From a checkpoint of a small image classifier.
Model: 4.7M parameters, norm batchnorm, activation relu6.
Training: soap at rate 0.0046, 10900 steps.
Data: 73750 training examples, 37.8 epochs.
Rows from block 9, named by matrix and row number. Each number is 128 + 32 x the weight over its row's rms, rounded and kept within 0 to 255. All counts start at 0. Numbers have three digits each. After the name is the row's rms in percent of the matrix's.
# convs2: project pointwise conv (model.blocks.9.convs.2.weight, 160x640x1x1), inputs 504-575
convs2.0 102:136175058180114122098166105133111122187129120131131095110171115107138129096158124143133110130137055139195131097117152104143161103070141163063093073095135140133119138171109090073135090085127125098103143176119112077087
convs2.1 100:090167150202163142102113102113144123164155138130109056160086110156129093165165160115087076130148105193149113145116081149111143146069105085127125197126112104152139095094127148119110125147079092176128110175114144118126
convs2.2 101:147167080142075141142116139166093119120141126150108192126147121118122110132111138088121149166150104079148127112051098130166149122135121136125169184135090170165120175171128127129038139097107131148113063151199094090091
convs2.3 100:112134043105130134120097112149147071124135076126136128141143121130136092122120153180124131078095097140117173177093084092185148188153091114107049089098182200138110156161121128109089154186154070085119217109110174137142
convs2.4 101:157126135128152115160099096094091145175043101141124164069089098132096139123117121079138123134121131186127133146106083084115147089116210063085049145118128103063110135170142103128132073122106149165146128104102121154108
convs2.5 104:072129145084132164138155117088137113103101124135119100156179113128129089155127131091068085124103115110165106109155011142106089111112109156119135177116148099178142128127158136089113086098093137176134157128112151109088
convs2.6 101:122147181144106138183079159129142192143100109035107136163141109105099171125166140129099175173115162135131142129091126131136102102107123166103148122121115112092117137085076152122122130115084061111154100118141204117142
convs2.7 098:101167153172135167193160100115116102061090166117130130187083237175121161147137154195194093129105109117141128117144174091120096138128109151189131123111165033088156131099149060121158150122149131115116149191032144120154
convs2.8 101:113159124161093087094136123136106126166182139103123137138130108161154143073084121145117126116150115138102124104174107126123101105128095143117127107121088106117125127132130082167133095136143159179076115121193110098166
convs2.9 103:122116113159162127133106133134137109135134149125104159141127106165151135104106121094117080130111152141149105081113118158179128073072100150152133089105096147208085111136174123106152092070148130139145136043108147150137
convs2.10 101:177131163114139090100115116094184121034137189167176136062115143128074150137146092141142120119093149136113130110084159068149119204115139155164109126126025131109122135081182165116206147129178174121107147133148134130140
convs2.11 099:166135142156110112058127126120149133131112181161160135140143083070135171147156137147212129128166145136102176142092106129173118139124137151102095157107165166184153125180146130099169117124102131137140133120149118124120
convs2.12 103:123122165144117119122073171088171120130085072218140154157071122124192150128143113192100152089119055172124165166118066130137111131108166128119158118077125156143117097131111090113136144065088136109148133081089136086117
convs2.13 100:140162134136120133162140163157162101191110133119098124110096097130091146131135118123112083107151103101152146096134141189129127163058087179088142108155193080159095118112183092141118105088140108105173143122155098144130
convs2.14 097:161138157086094105119141206149129075126118105162106093097171142125143106153120133127144143133125142067116076117170158091165130103066117160164175104111182070079096123142145141087166123129161079128179155161104117148104
convs2.15 095:129097099068114071145099133131132075161101192094152114172094086169149191168067116086187124143147131036074144182141129113170140151123143117135101162105151121192171034100152133094186088143141131138191084146123085119138
convs2.16 102:185162145126175146133118063096083172106134125051167146132120168081133138173155120153113136080137157090173129117213115081145100088138108174118104130160109087141119090117136113122120141058165140137153154171187147144182
convs2.17 100:099129139076163134163108129123147143121150135144137140128123189156111122113148092170127094074116117099191101149104169106121126148169136146163152118096124168100046125096188140162127085135133089166103077160089159128166
convs2.18 100:165141125164127156092143118176057105182141110128122151169141085100139066161095094144111159114126096114164148117128086142123119116169141163205085116145086091081156177176132120155136099131148111128129137133071113179120
convs2.19 104:162067159145114163117095157168167094187122153154145137113137128103147182133153153061174122137129152135149149097157051123110133105139109129069128067159108103152072124080104084078101065223070107139062156144139182172140
convs2.20 101:197133151137099146138102142088218145110110117087097157129156156115100157132132076130167117100131241153136106111141138095093153152130136025081135121100167126127151151116160185132108100120143162113142132129154129118144
convs2.21 099:108133106146155127145096062169190135088069136147064161159113176107111139114082107108138130110145154131101183125114129149176069124147114120135143135160087214108042153078130085112137119145077087132125176114139167131131
convs2.22 100:159066127128109157102127139138097176147121175106057129147160119121130091127145094143115132113112113146096108142131116067123114117123116119108155175137102131102115132139083102111087152113070137084125058152118091151135
convs2.23 102:128161165173126126135150145143074181126045108075104112144137149141156146111119098086094090078118075152088153134096155102090088144172114152197055124142098106144123112132125071172071094118155136097172164112134112106135
convs2.24 100:149120140141059102096103088093118185119152139120105102127109103118100132128155148110178120130085094061123133119131106134167116113140094156113098102149155112127173142142157156104168135185152137115176163149139100075133
convs2.25 100:131167180135174129103144136154115127119090100166129101179103118127150185135142093130155123138099146086126143154156064104090135165145166116133077112102090104157087187121087048137117130177156131190129120152093077171074
convs2.26 099:094071125158180116159095123108167152159118152131079123121100114130109192123131114118188135107115134094115142111121154091127114127127092154184096106111133183183148146113104095128213132069073128132118137139141131137127
convs2.27 100:123158159095148141094132161108067088140144163188150123129157105116110177127131120212096047175129167127087127105103136167124084160091114200147121100136083189170112191156144067138125134142154116113131067092143158163119
convs2.28 099:129128132105123091183137117146137104135143135141125097150104139113171123112132150123103117145133115142161138145122142148111096134165196128131164156086109065145158132109139130097188094142047151152130195115203107118084
convs2.29 104:072098075088109181118128152122102093146113124116084124076090103145138129128109146094040104171105137149189136103114110149092167133116131150133088131078145141154114119153226153110117150076132164125179170114118108121121
convs2.30 103:144106125165147139122122158144143122168102090130056145097173088155183226175152086096178099114097140146160140141142103127111159126101145162129121121127161131112168186119141138155050105098153167119189193142097112136119
convs2.31 102:159093151160096118111131096103061145119141110072096135135102111138116093130090148129157081172119098092095127153127116111102113101184157119149093155128126126135143097127140126192142110129093181183111167142110105119092
convs2.32 100:123137201179176131178196091095089156094103108130089096068065119122157169129107121148108107188146152074128110128136134093153126113182113070175122119120144076101148102115151169129158150160118169104098155134094124134110
convs2.33 099:095107158105092110139066185131129151126122119126076118137139132139078103094106160190113111153119113120123136086147114135125123152168122060134115095187169132103143148124137130097112148123121159178154117149121121126096
convs2.34 098:176157100067114114063125081079124149092152099090066081087106072114106084129155137136117167043091153154172108154169139096141105087144100190149069085103117106096088096127115150167099112138135122114084116092143127167149
convs2.35 105:128064082149118107154071168124143127131121138132088110164108130110155120127169102102130134127135113136134209135143127108126089150133144144180174140145149168166139067074149087124148123150116095079068148087101125124224
convs2.36 097:132167112170179141090112062189090091185168150148124138144057119097134168135132095080165114152117141114143134134101203107121086109115178101135150132129151084138095113080154037119174125153132119078158168137073082096121
convs2.37 101:120116162146100129130165122165124140118125122147106121187110101131052161140135127090128127086144194145134187115146068126160094139123112059136142123109149133191123151156121105091111162140127161090140114153050083122151
convs2.38 103:150111175168151126207103123132128126163131060132119142088156154112094112183140114156130105180138120098054051134119173175106119182139149045124095158118121107069214142098179113088110167155103153142129121095108187122144
convs2.39 101:145119164122103152127089117122106113120098117098135163065121160117181160159118107113079167091115121126106175098083137110102155118080130108115083193063118087163134011113100148110144182125120157116123129090090130122158
convs2.40 104:151101126129172173120121122103153116159156103096157156085116139211145154109148113169155159141182152099136068113120126163161135116097123132131120117145143164155109089091112093123137143117126119152133119087155099146158
convs2.41 097:139137179162152137110171133080125099116067174137144108187110115105100098087132038079143126141102096175125147153105081106146042100135181174123161125151162171202081137135149081105101152104156130135089156104119084177128
convs2.42 100:140074157082109141092113123176130100101109204104145202102136170091149075152085129138135174122171115145151101085094097139132160126102156122132085137154128064189114122177192133084098138100147133136135112127158147125178
convs2.43 099:105151133118124084110127152169012094151118115086160068106162141101138177093179150153122131108127141148130121119183094168164147140116122161171087106097137134110163149133125161092146138110108102067174097088084151071128
convs2.44 098:112141110154084157105168058105149090147117125126139097084143140056082063104140118101165116164114156135155103113177111163127167130115121148153139146109055122173149162136128121085051112156135134109119159152136167119120
convs2.45 101:155091100100166152182136080093167177096094124096161203112132107145131102145131124130114102083138122153120075101126119137106076131159122133145090184116103112192091132164109128124098134157063089054165175119089136115108
convs2.46 100:159137078134100055130171132152091141131143143116090159115111130052126123136101122127183092135106104139122157178096103165170087135124157153156071124109093130101092093066145110184118187128123069061107169108143142137140
convs2.47 100:070113122104175144140131128182071128098155079046122110104147158139124161111143078155187117126194176159168133127147134105140140118128132152149086075113138060139061091093140130128111178093098095095078167109145123144133
convs2.48 102:177113139112165131108099205120115090120131129174164104092101149141157153120117121127157176099140067146108163093157133081058130167119145053136147111098112126187148090144135164139062059133097103097093137118159118088113
convs2.49 101:181205070146085134072078138135096072163116090115144128125162106093125149140093091164167101105159126150080141110145183133125097183194137093138137158102049141104185138091087139162068099150113120130185147093123129133108
convs2.50 101:122115138075099121157134118102084167117152143119118118134102125121109109102127156115196091161163137090192162187063088093153115121101090192162157183091136199153113086155158180159129072096161139151170086121093125147121
convs2.51 100:125099146127118131073133100082102124127133128062141100104127184135087130133117121143105089141142129154150167073125109104100138110137122132144148149048139165165120124149107124153146178103184149121162134179148159117146
convs2.52 101:141096149108069105088178123117117159113092138093122109074144141157153107097087075100102121149105160162165071188169138179089144132106141198138166129102101098080148071129147087123128192160132125163119156100128165136123
convs2.53 099:097083111156133152139120082111091105182128207182106080106099178143195138121094115117135128133141128107174126141148144136134076171084082155138048161143168107094205196133138184121117103108130128156167132111116125185208
convs2.54 099:092046116113183171103171138140113134153101072125135088092122169123198098104140117162145145128111118167150162124141051123119082107137173094143101117092083082089177092119187101158098101117119147143139154120152136133142
convs2.55 103:062131062172061091110053086124141127121129122084121137078144170128131094149152147177084125022099108124198149137097086167141121139145133127122181122095112100116133102139076107097126043129117131179136099140088128111139
convs2.56 104:139079146120106101089127154107137097126140098076159130157124101128081165107155135148158134145155117175132148138112092092114114103141148131159187088093170145175125171119129142128090089125126183199119129112110117125101
convs2.57 097:179117141188156123120154124139067094125126130129109094155111125059100095143116097182145117098151101153119083122128165112159116074152110121082120108165083170115117072093132056136141173150093129185143119140087164101047
convs2.58 102:173140091088091096119088098153128100137133096055125158112117147102156158131124160082077112073154178106118127150172110098101137135155115196143194120145105202158134120162166106109118148123119171163102133131127126082119
convs2.59 099:143059134119139146166153149125137145119096039114092134143161111127155131148089143130087151114105119132161083155115077144117122143188137120140126121108166085105118161108130061114153165111141154139121102142128120157111
convs2.60 100:120123127068136102126170048187077127123126096210088158153104153138152128084089110187119120136124130146201145136151129110157134093177103070093130102131165137157215148118111130099072146098161117131145099102112124090157
convs2.61 099:106138173043152166125170132137148130098118119164150163124140117147121142151197179125176165209138132092074139085074092159109140112122187121165160159109156165143117085235110123059132076067117183190128093153123140099127
convs2.62 099:132085114149139165128127133165084138144083124171087159135154126109101090111116127197154131098173128066143137184115150137094120248140149077153114124107112092105059104149121179186155094128155117130150140126144131146144
convs2.63 098:103109073092164172083145098133105113173124088126064082062175108128144198142097127157054126137135156098105108047090077097136104168147091135135031127116147131138119193092154110135090121088173126170048112132054098119126
convs2.64 100:180073150138130130081136183129121174144152114173088106109091074062098158087097145069116183142187140073091092121088182128087135113075140113145096094129160097134190117145107065125122088092166172173097080167140149147126
convs2.65 103:155113157149134107210103134100139126147124150093152113092086117136064115143143131163158172086150113107119146108153066145122127089194116189141137169113180140164111170116141093113124129152167156129071180154163061120161
convs2.66 099:134128151123121138165099122136118110123186147080131125150123131139139116128095096128118115049145180144079131124123124106155142102137141164123184149130147097121148134155133158002157113090115082159180151133114139113093
convs2.67 098:145157110152182092146200063121088075177156117132146129072201097156166105142120155127186162092195124080129153147118073091125089116179123152132148147117113151114110113105139158102125121100078148094078095131122083115172
convs2.68 101:161105143104103136107096140142100144119137116115123176187144150112091106091184064157106110117135215126117115170097110081166162099135165165080054122188097155169156212166108139155117127141060101165120170144158172090116
convs2.69 099:124142134130067117122133104138171143113170148179115159138171147137176198103087150138123164103127209126134119096049135084151136121168096151149021131134062121197155141092080153048185056142087135150119118159109098144123
convs2.70 098:075109141128118126081149130140117198170072092163106124205062119166194108107120190111141129120112108137128157055103116140124107132120109172133074126120149140100112111153061142117173113159104139125073162135095175159119
convs2.71 100:148121160115098123136109114128167153118141156152186097214152153146139167094109152073066105114134158112168148133153072128122123091105175177134079123125160192111168113101139115200131195076143113105156093199215115131141
convs2.72 099:180096135109141092124136128095123119132184074141162162174132064143190154175066160198130122109114116108099107116147143152120140170156128127172110114072131135138125160128090110103143141129094143100114105132098099118166
convs2.73 100:073178076133099117171118070136108124154103137163188139228092152157115177100118177158119120167135165096166162106097145193136123150126137111129114151118185099123114151116125209132120090192114111108109137090104085168104
convs2.74 098:118103141156113122068062157119095160122156106124124173158126066113142093145144143135199150202134116098123160086095132195114153092103124210175102122128145092114149142146104148085159134109212103142184121102104138133131
convs2.75 101:221045108129163116051089087127186166138117111125114130128120112144139117151134139202111124138125126132115201160122123108129117109113115119112132161131099099188146091132154099204177150060179107095105109114096172089149
convs2.76 100:126110072156121155125087104141132130110122170157080064183104177132125119137132103103223128114097124098108106118123122163133109102105121143174103089134120140126121123128127130139152126148063121203108146122118079155106
convs2.77 099:137138182119138115107137089096132105144145074095187157168104134122151152148158075189113124173073127122188178100107134127091130114111152139124132121150161100141149101137129149142202122154125095138166114121119153072146
convs2.78 102:144150157145178125118115122118135155134134151109013155065134122178123138080096113084104184152073105152135159075119115142080113140138126179129149130123115134134174144100109158124165135107054130109098137075156101130113
convs2.79 099:146103191105116152121150085170056086111138130139110149103153129160152151131078112116054073162170161071126123126107163095134086164153138177230154114182163143184122078128156142142229065085133131109057037121080113095137
convs2.80 098:133145099118198073139125041151095124081187116188088131139126120185121135083149194175145097128091127111141116091057110107110118160109127109144199159141126154156172142086111110085076081184130115190103128138083170172157
convs2.81 101:131209121184091130105088071101104115094122194137123073130131172162111042085123139087090106106148156113122125144143166121117145188057120144110148134120131161107177131098178056106151149188127116153020134177083104110149
convs2.82 099:125095118095147201134126133094035152091120100199113189132109155159114175110108093168129095170141145153112059092161127121124095084124117168131112141146099100113056123103099072144146114148117115057133126094048188113119
convs2.83 100:132170132157129099091080154140168130144116081076147115196159153134145068180147161090128176100099078113099106113130185149153110117090069140131175088061136124167115108147143141084060119162123137106136120138075159154080
convs2.84 099:155122175181105123078109141150135133140118128144148147145171133075123088173132092132136170075136120125093066119123076106136151162132126107152084085133164135094158067133121084165051096147040104119149102153149073124079
convs2.85 097:150146153129132133094167151114119113127155066126117129090102152104112197113094055225112155208122092118165133125142102124097068086086098179141125115121093146142100082092152165080154105102127105066112118173155173099143
convs2.86 099:080140133110161141130101167108195126111129184095113067090164113121116103092139137079122088111134095167062115169132113163126127098130123143114112112172095177166122077109173119128096135155160104098125106113103112160154
convs2.87 100:106065158119164160136131107113101133106123153129115121100077101137126096139101161154142145063124130099155122114097139100139187167137144096162087178132115088145149099108129103139125146075137129174160130138148139169144
convs2.88 098:080130138142189135123100071102093155145125164195107127125162150155134146147110140135178077128148152157087149176145129130104120136194154134159160170098054107125143142089167204178158173158098102068112099167163148127116
convs2.89 099:120178156201060147124102088121089146141129168087163087123169142154149110127131113110115118093139140161109198178123171166135112154178126089116152135165101144105075104127112121183090093121137178146111155177217109116157
convs2.90 099:180121143116127126140121120126190092096109103074112116066150135089185157111113171108086089167120130183136132080066135093135129151184158178089104118116179204155176118114141180099051134155161101119133146104157122135100
convs2.91 099:141070129176098113229165167067126055125167194147124126130124133084139119090155128104090145104163124133159161081164176127123099133138142086159187101141151148163136131120137124111112112131179121161166154140067158137086
convs2.92 104:188096106121154141125161148122176092131113123162100135140095153122130111108109178142182069154070108130107148124116163132142076119129158130152161188129153116100164134189105214134156118119169107089099119162162155107087
convs2.93 097:086111101148128101103079115119139134139143085181171096098148149145131056194140116138106075174091090094121117193168116096097124125175077084104078139184145155118114122161162133113108161145168125118161116149152147151130
convs2.94 098:128069064083139144160204124198150162093064079120149164124120164138124101128096104072145142129145162172128123176141144168095099121109133125114133115104076149124167124109142093142126133130104105097186117082093159123184
convs2.95 101:099113153099119128133125128142132086118140085117165129140080150143134140194093182129109116143152120132135168128133170156104184069149133148101095108096113136104076151127132124111179114145188135068127120099097179120091
convs2.96 103:156162172125097094136135167177109118090117064120151124125162095136120097121141127170138122112151112109084123149125099099123212169086144119109072099130183130119107074124139113122167135126152133159130107175166102155113
convs2.97 102:123102163149119100146136111083131139088094139121088117178135106128116123131108174120121131135130182116077084120159147094139099128106119165166118140149170160129131079126089112173127130158159110114117117111104179074118
convs2.98 101:128143114180093136138123107102134119089113152132109079111136100104154106109057141132136144106185173138137173110174158129109098144115151085120088132167120141104147099174140136121133108131120139187150136111119063184119
convs2.99 104:094189103160110162089165119100125092123137104075077159146139061134131106086174142134141131116214099198172079084119109110160152159141126107107103128057114114170097133133107136108078157110161162135148098126103143169167
convs2.100 098:100130126125144154101076142143219166056155105117160067158110125155187124142121155095157123112104153131109148161122131093127093126165089108098107070144144129123131110179131142123113147107153143090135122118178120203125
convs2.101 094:144111071092054165200132105087132155123076129094111130130064147161158127141139104149141124166154144158088175100068113109140120112145148138122172142178137131141124106153123105102142186142153162142078181131170180075144
convs2.102 103:146177097086152112067146211112189141153126079143068158150108118139162066129132123112198192161137116076127111110137096111100116131167132168079127131179076114119175089161105196129157125179081100111120064148064097115096
convs2.103 103:089167232096128127162099144114108059163097172063111138106128125133106122212142129120114112119099165170164183110101143146094150121147197132115070127121145216150184140144146149089158115149113120111132155161081140127162
convs2.104 098:132112113125113143138124095153099127134109160057126146191151087106195079162125158164103097122102109133109119152076163118164100215087101124098106130130095104098139155144170181120125121151128154078086175120155131174127
convs2.105 100:125042154141118129084142111166098122155121093153167137154123149153138200124127093155125099101146100143141066122156087118130136113144139130113154117142049136128153105152130158084116105099145039062161136152199125136140
convs2.106 098:120084127121133177168090171102130131098088134120072108110091131103142105186128133096181114095174085146112117084179027125131095160145059092164228189152102072180153194152151147107054148126184163181133127104158085124089
convs2.107 100:147176074139095182101139161105062170219090171124148154107144140158113138105167116129114132111116115157154122135183111214160175142115156132144129140152139102179157159148143087109133202174081125112123163066115159154164
convs2.108 101:155063151118152044161161131155194129162112103157163104101140133087133111111113065134083112184086179139154080124135190125045143085104182153153180142130065135098120136123147130137125149136191151135090109112129128136141
convs2.109 099:090116169109207135174099170144109131138124168199108140141117094094178130092136131105084122131106143167126046145142132133096099112140148121105100131163107072127095128174138106126147108143072122129115077120182167176105
convs2.110 096:139186139187147141145148085156036188128121037164085094092123084090146110158202159120104100081117149179104108086094127136126128172134111109104159083104161214092119161108122129110132096180129136156139188133116071159150
convs2.111 095:130110118168191167111096139122119117144133162096118141108081149105123119103032126099165110096186192095119110165114153122178135142132168136087142159156154154176120125086161211111137096115149141151085144134088121160094
convs2.112 099:113183166142087134126201076110144148127150071087052164101100166094131189097130111086124114157143141133086080080142138121097107112152121174106119088089101174127131072129112152136114122100113088111115104178120123104129
convs2.113 098:098136172130133140133101145153136087136106120120119164154132162112129096145143144128112097140127084098124187122114150084089134159118135152132116148112102086097106142066136077140086087213210106183076155101177072091181
convs2.114 100:157139159159111110141100150193104101098057119111142066078147153120143084141154112111157112134130079089147112141121123131098142111166133128167145064131132104131204159130152093169159104086108181131135105067117174097143
convs2.115 099:075143190108110154148156105186094071150192165108143093087120128156152131125158126098118130138162093153159099078123157097112104122143143119162152166104211136131160131163139133144177144091195100122169112157117155154071
convs2.116 102:150077135081160116069095141150197097078159161142196090127144156153127144110137156123110146178157147164191136127154121103109102067161193076150177103164171118088072125109132106226075173096111124076182132200126169149061
convs2.117 099:129161126095174097144168153148095152136147112132241099209141129162156150084116125107150113082115119144110137092130188101130141150164186093177150203173098144150111130174099153154142118117163137165119119195123142123087
convs2.118 099:149121153101140126109190100183154123101165145088124125139170145122106099108152095189155131130174110139118131146149142112129091118101140167113160147186135141119184170036125141104164126120079115088153141088136093137098
convs2.119 101:162124117121153125132117105143102137085136140126091086117139056136100162159188110129163122178135146180093093122148116091118142162136143130176123147151143102091076098149150130117111117136100150055075157136091167131157
convs2.120 100:092096160235119153124127132111104106145180196095159117111117132150098181119162146132175110164091148197141135110123119142170144162119145075150109166183168128155076148108151146095130149109106158148165102149122136179098
convs2.121 101:140135154108158169166130090109154153111118121159137203091172131129100159121138127135094157051116201126121093072101167060142110168074161115080101190172175200220072089142087099129119156165154106051179212131105121125188
convs2.122 100:144135114139191117167151133159124114167100123138125133098045108102087160153123111125114109120154110120110115153087139117119137186086120078145104180094151124126126147118133102070097142081064092153141123123106090084121
convs2.123 100:150140107120089109088060145137174128089087150102173122136126123138152139109149120081143153080145179077206127159076157114087147122123170111095081186167133120138103081096120123109090158127103095127115154127094082148056
convs2.124 101:131144146125135097143176112185182120114146147136113117109091139146147094185119133116109140073103135158078127128084149153126142149094163146107095147074090144098204094165105100078087141163076152097168198110164158134123
convs2.125 101:102105095121098110124129147122095121063197194138113127113102147088111118071081160118119135053151138138118137055129104091084129147059139110130120143084164166119151103129143116163135128124117118142086092099169123070141
convs2.126 102:168128146138152115176107177088118126115075155090187161079110162105190156192146083183110159057131127060120168130128097139082058093124155104100132135156077161169130108132112035158116101072125127081135121155075154135153
convs2.127 102:129098167110042125100100127093111183132149193092133118155158127090198104135159111146170128177148115106117089109126135123137104229116133096090107107084097125120184254127150135153118132134120108103170166151156150192142
convs2.128 101:153157108122118127137140143096144137089202110132179135129157159142138166120052154130095137135176184133098183105112155129121144130136105127166155110142099118117150133131099148078108131089116099106135132174152123113096
convs2.129 097:172098159091162088109163150105107088142100128112174162156065100101113136075127115124120160166167145096128176096126148133089090134131107093157085106139110106117077156073135150093127096164155153115077170107156124113117
convs2.130 101:150115170082152115095166145158096137191056121129106141141184129099127065097128108089102094137089188101107160127129106174109131132116101153146094155081133133146134131075126180114146092070143167132105086131134152130086
convs2.131 098:177073180122100124084181161154115168101139127128126127086114156098092120122093141114058194141092132170124085148105093088141117101101113212112159050148196140118108093118161148096100087151078094134131104095142119183097
convs2.132 100:077138100148132134114147095133088082083124097106107087142150131090207160151168111143103144099121152135147098147112113115142143122065129161142105126093125097167089127138095135146109175100090159135109088131074164111118
convs2.133 102:128138073110140139109144102055138160198142116140092129157093163145127165132124095120141152128134131123155095113114232149121124056110107113116135138111183089172150142138114131102147131177130203143147160137137116173157
convs2.134 099:143169131052113153114096085136084131097148224167128157166138140148056111104103126122122074228165123127151114134167163063140131116136129087113162188153136123095122161197098160116114162168141151130142127128133150131092
convs2.135 098:091104117092123108113155126094106126128159145147143102158159163131126092105159107125083175183132127162046080103201109112167136105092164159171100085177124112053158191142142117211120099135173156113124049117144138087134
convs2.136 101:152135142142157141079078091164163119111079139134122146151086113089170099136091157117117108083073094090135125173026170110119125159125131146120199073169173149149154186131169147121124111037062111116101158131137149108146
convs2.137 099:107141139123119113119070087134111115120087170146108110109170146126147133133144140152110159093166188081121113096148150148132110095083146057121108119093124054104127070140130141039150189129089088110141163093118089225150
convs2.138 101:172121146137115100165087112132124192149171136090115085140136182082120134156112120121142139104079105131179135120128104164136134099106159131158116151112163138101165179147128097164091180161163100125126136125154123180113
convs2.139 099:091118152154081136150133089159142125127146182157142131205111108130143086144097126109101094127152110136107174120127111177167115154120099185123130188152154144089126108133113189140117144137108096145145154126179213189138
convs2.140 099:120131106103127093132101105096213089143124093045150144094055066168083106173153121117176101150137103129064149056166113125144127128189126116137121157110087168145160132063087151111129136181141113064140097113126102185122
convs2.141 100:079128126125080181098090172069113204156201144140115144137045098153128089140050151139121133169131186085109109109133171132160174172145108152154145139111160073175076126144148122137180097036135132144115169088106097104123
convs2.142 099:141095131095113162071163142123132083118186052146143132195141095114117145107103141097148100049151110111119078107061115128113115129108127151180146137125134135143142131058118160109123111143139191108074174134096113142114
convs2.143 100:155116073097139159110183164074177097160136043191166108109130135107069078198100128094080133142172146123122126105117114132133101103096142156133116120135077141131059135124115048093157083159111121169108091105115096153117
convs2.144 096:121114131108154118157178143126098126140132074105113131067102169120144108102118120162064125157120145131117153145153100134135124087137132106160125117126119088141152125144168100198172130172121062171061176125105175133176
convs2.145 102:098158100136104145111114097121145132127157102079111078141151050108158069144171057093157114149111142117111125136112075144120143101067112108152158076117112172090178081145094168163171116058113185126139115134156157116173
convs2.146 098:153138089130135164137083166164152142151083098120115118123111143111125139093130097082125094127095145187135155180133171114104099141111104094111095113133167119084091134088186108148139111098105143126162112133103136139139
convs2.147 097:105129172094151167083138184107109130088147102142154125089168161144122123159113132106095118223113098101082134118111153075125101141103125139114122073164122169151141089114125119095133106146090162135192113157097125118147
convs2.148 100:139222090163174144116157154051106158101092105129094112224140147108130131120071067120174167158113115106106136155146074119130171112113147102108124132108174108097081141093197144141131122151034143122154162112150144119137
convs2.149 100:146133138072178125137082146108181159130113153131139093134149122141176118146105091161138130128111153157107121108103158086090137119135130125117150148111084083136090069142106119122166162129155119130122107108133152154137
convs2.150 104:172127162136151154135111148117150109097113115088096160133173122155127095093143047100180123133084116100125131111121151109117135174110197141102082123131126139185076173150131170106163144145135130040139140153121127114109
convs2.151 096:185158131175100157145086178120085163100151102127155146137117073128112132178136135151145062089191143118145073166116095125131110145114139116157119167143158123151131148171110161119144179103072202170096159115155102126133
convs2.152 099:148169123122099160122154107098117061152070170073111179136175141148080125156085164132100145141118139175110114152099089140164162131136173157136083151188157118136123124132125128130126152166132108105159137109118112151116
convs2.153 097:081113121064162118158115144141141180113105139123096137167150145127180104118101126103191102148119083132100140171161150175188107150192113167071074129141136197121160136160120124155138112058124177094189122132106116145159
convs2.154 099:112110106180187151173117104154076107152150148148145111103143092162110070128101161125170099074141084150177104122152135140144154140165061157144163190128202125116042132170141084159124148142125108097102097100134132164128
convs2.155 100:103104206139069145098130104094126154064092151109107103117088112128125106130120101126117117167125165095055134128089148124144152135067111128115132137140103145136100090143128202121147165160156080148101136132169114130128
convs2.156 101:160154152142169127094045107091134129164144143101139105184127173116059122085191147090174166151106145144116063130145164174116176161143104053116111098175097087103163119149103093100087036087132125117129127174137146091121
convs2.157 101:113107063118143146128102110141133070116104133132134096161127134183063138108153154150146054058100142143095200144111117103101106095167111096152155138161135106153185148066133137149116086084122088087160128105126122170135
convs2.158 100:124148182078174155144140110090134099143104114079042124164105136120071151140100140137168126140052115121139122151141154138175138168144151116096088069090132160154122127122092124096124135117104093130149184076186116068118
convs2.159 098:152130093159141131121124106138130104092148146145138130089126136116107156094113152096062142135123154190105131179141182172176134143140180139125138176126143139139131122140092115096093113169102136105163159136037211110210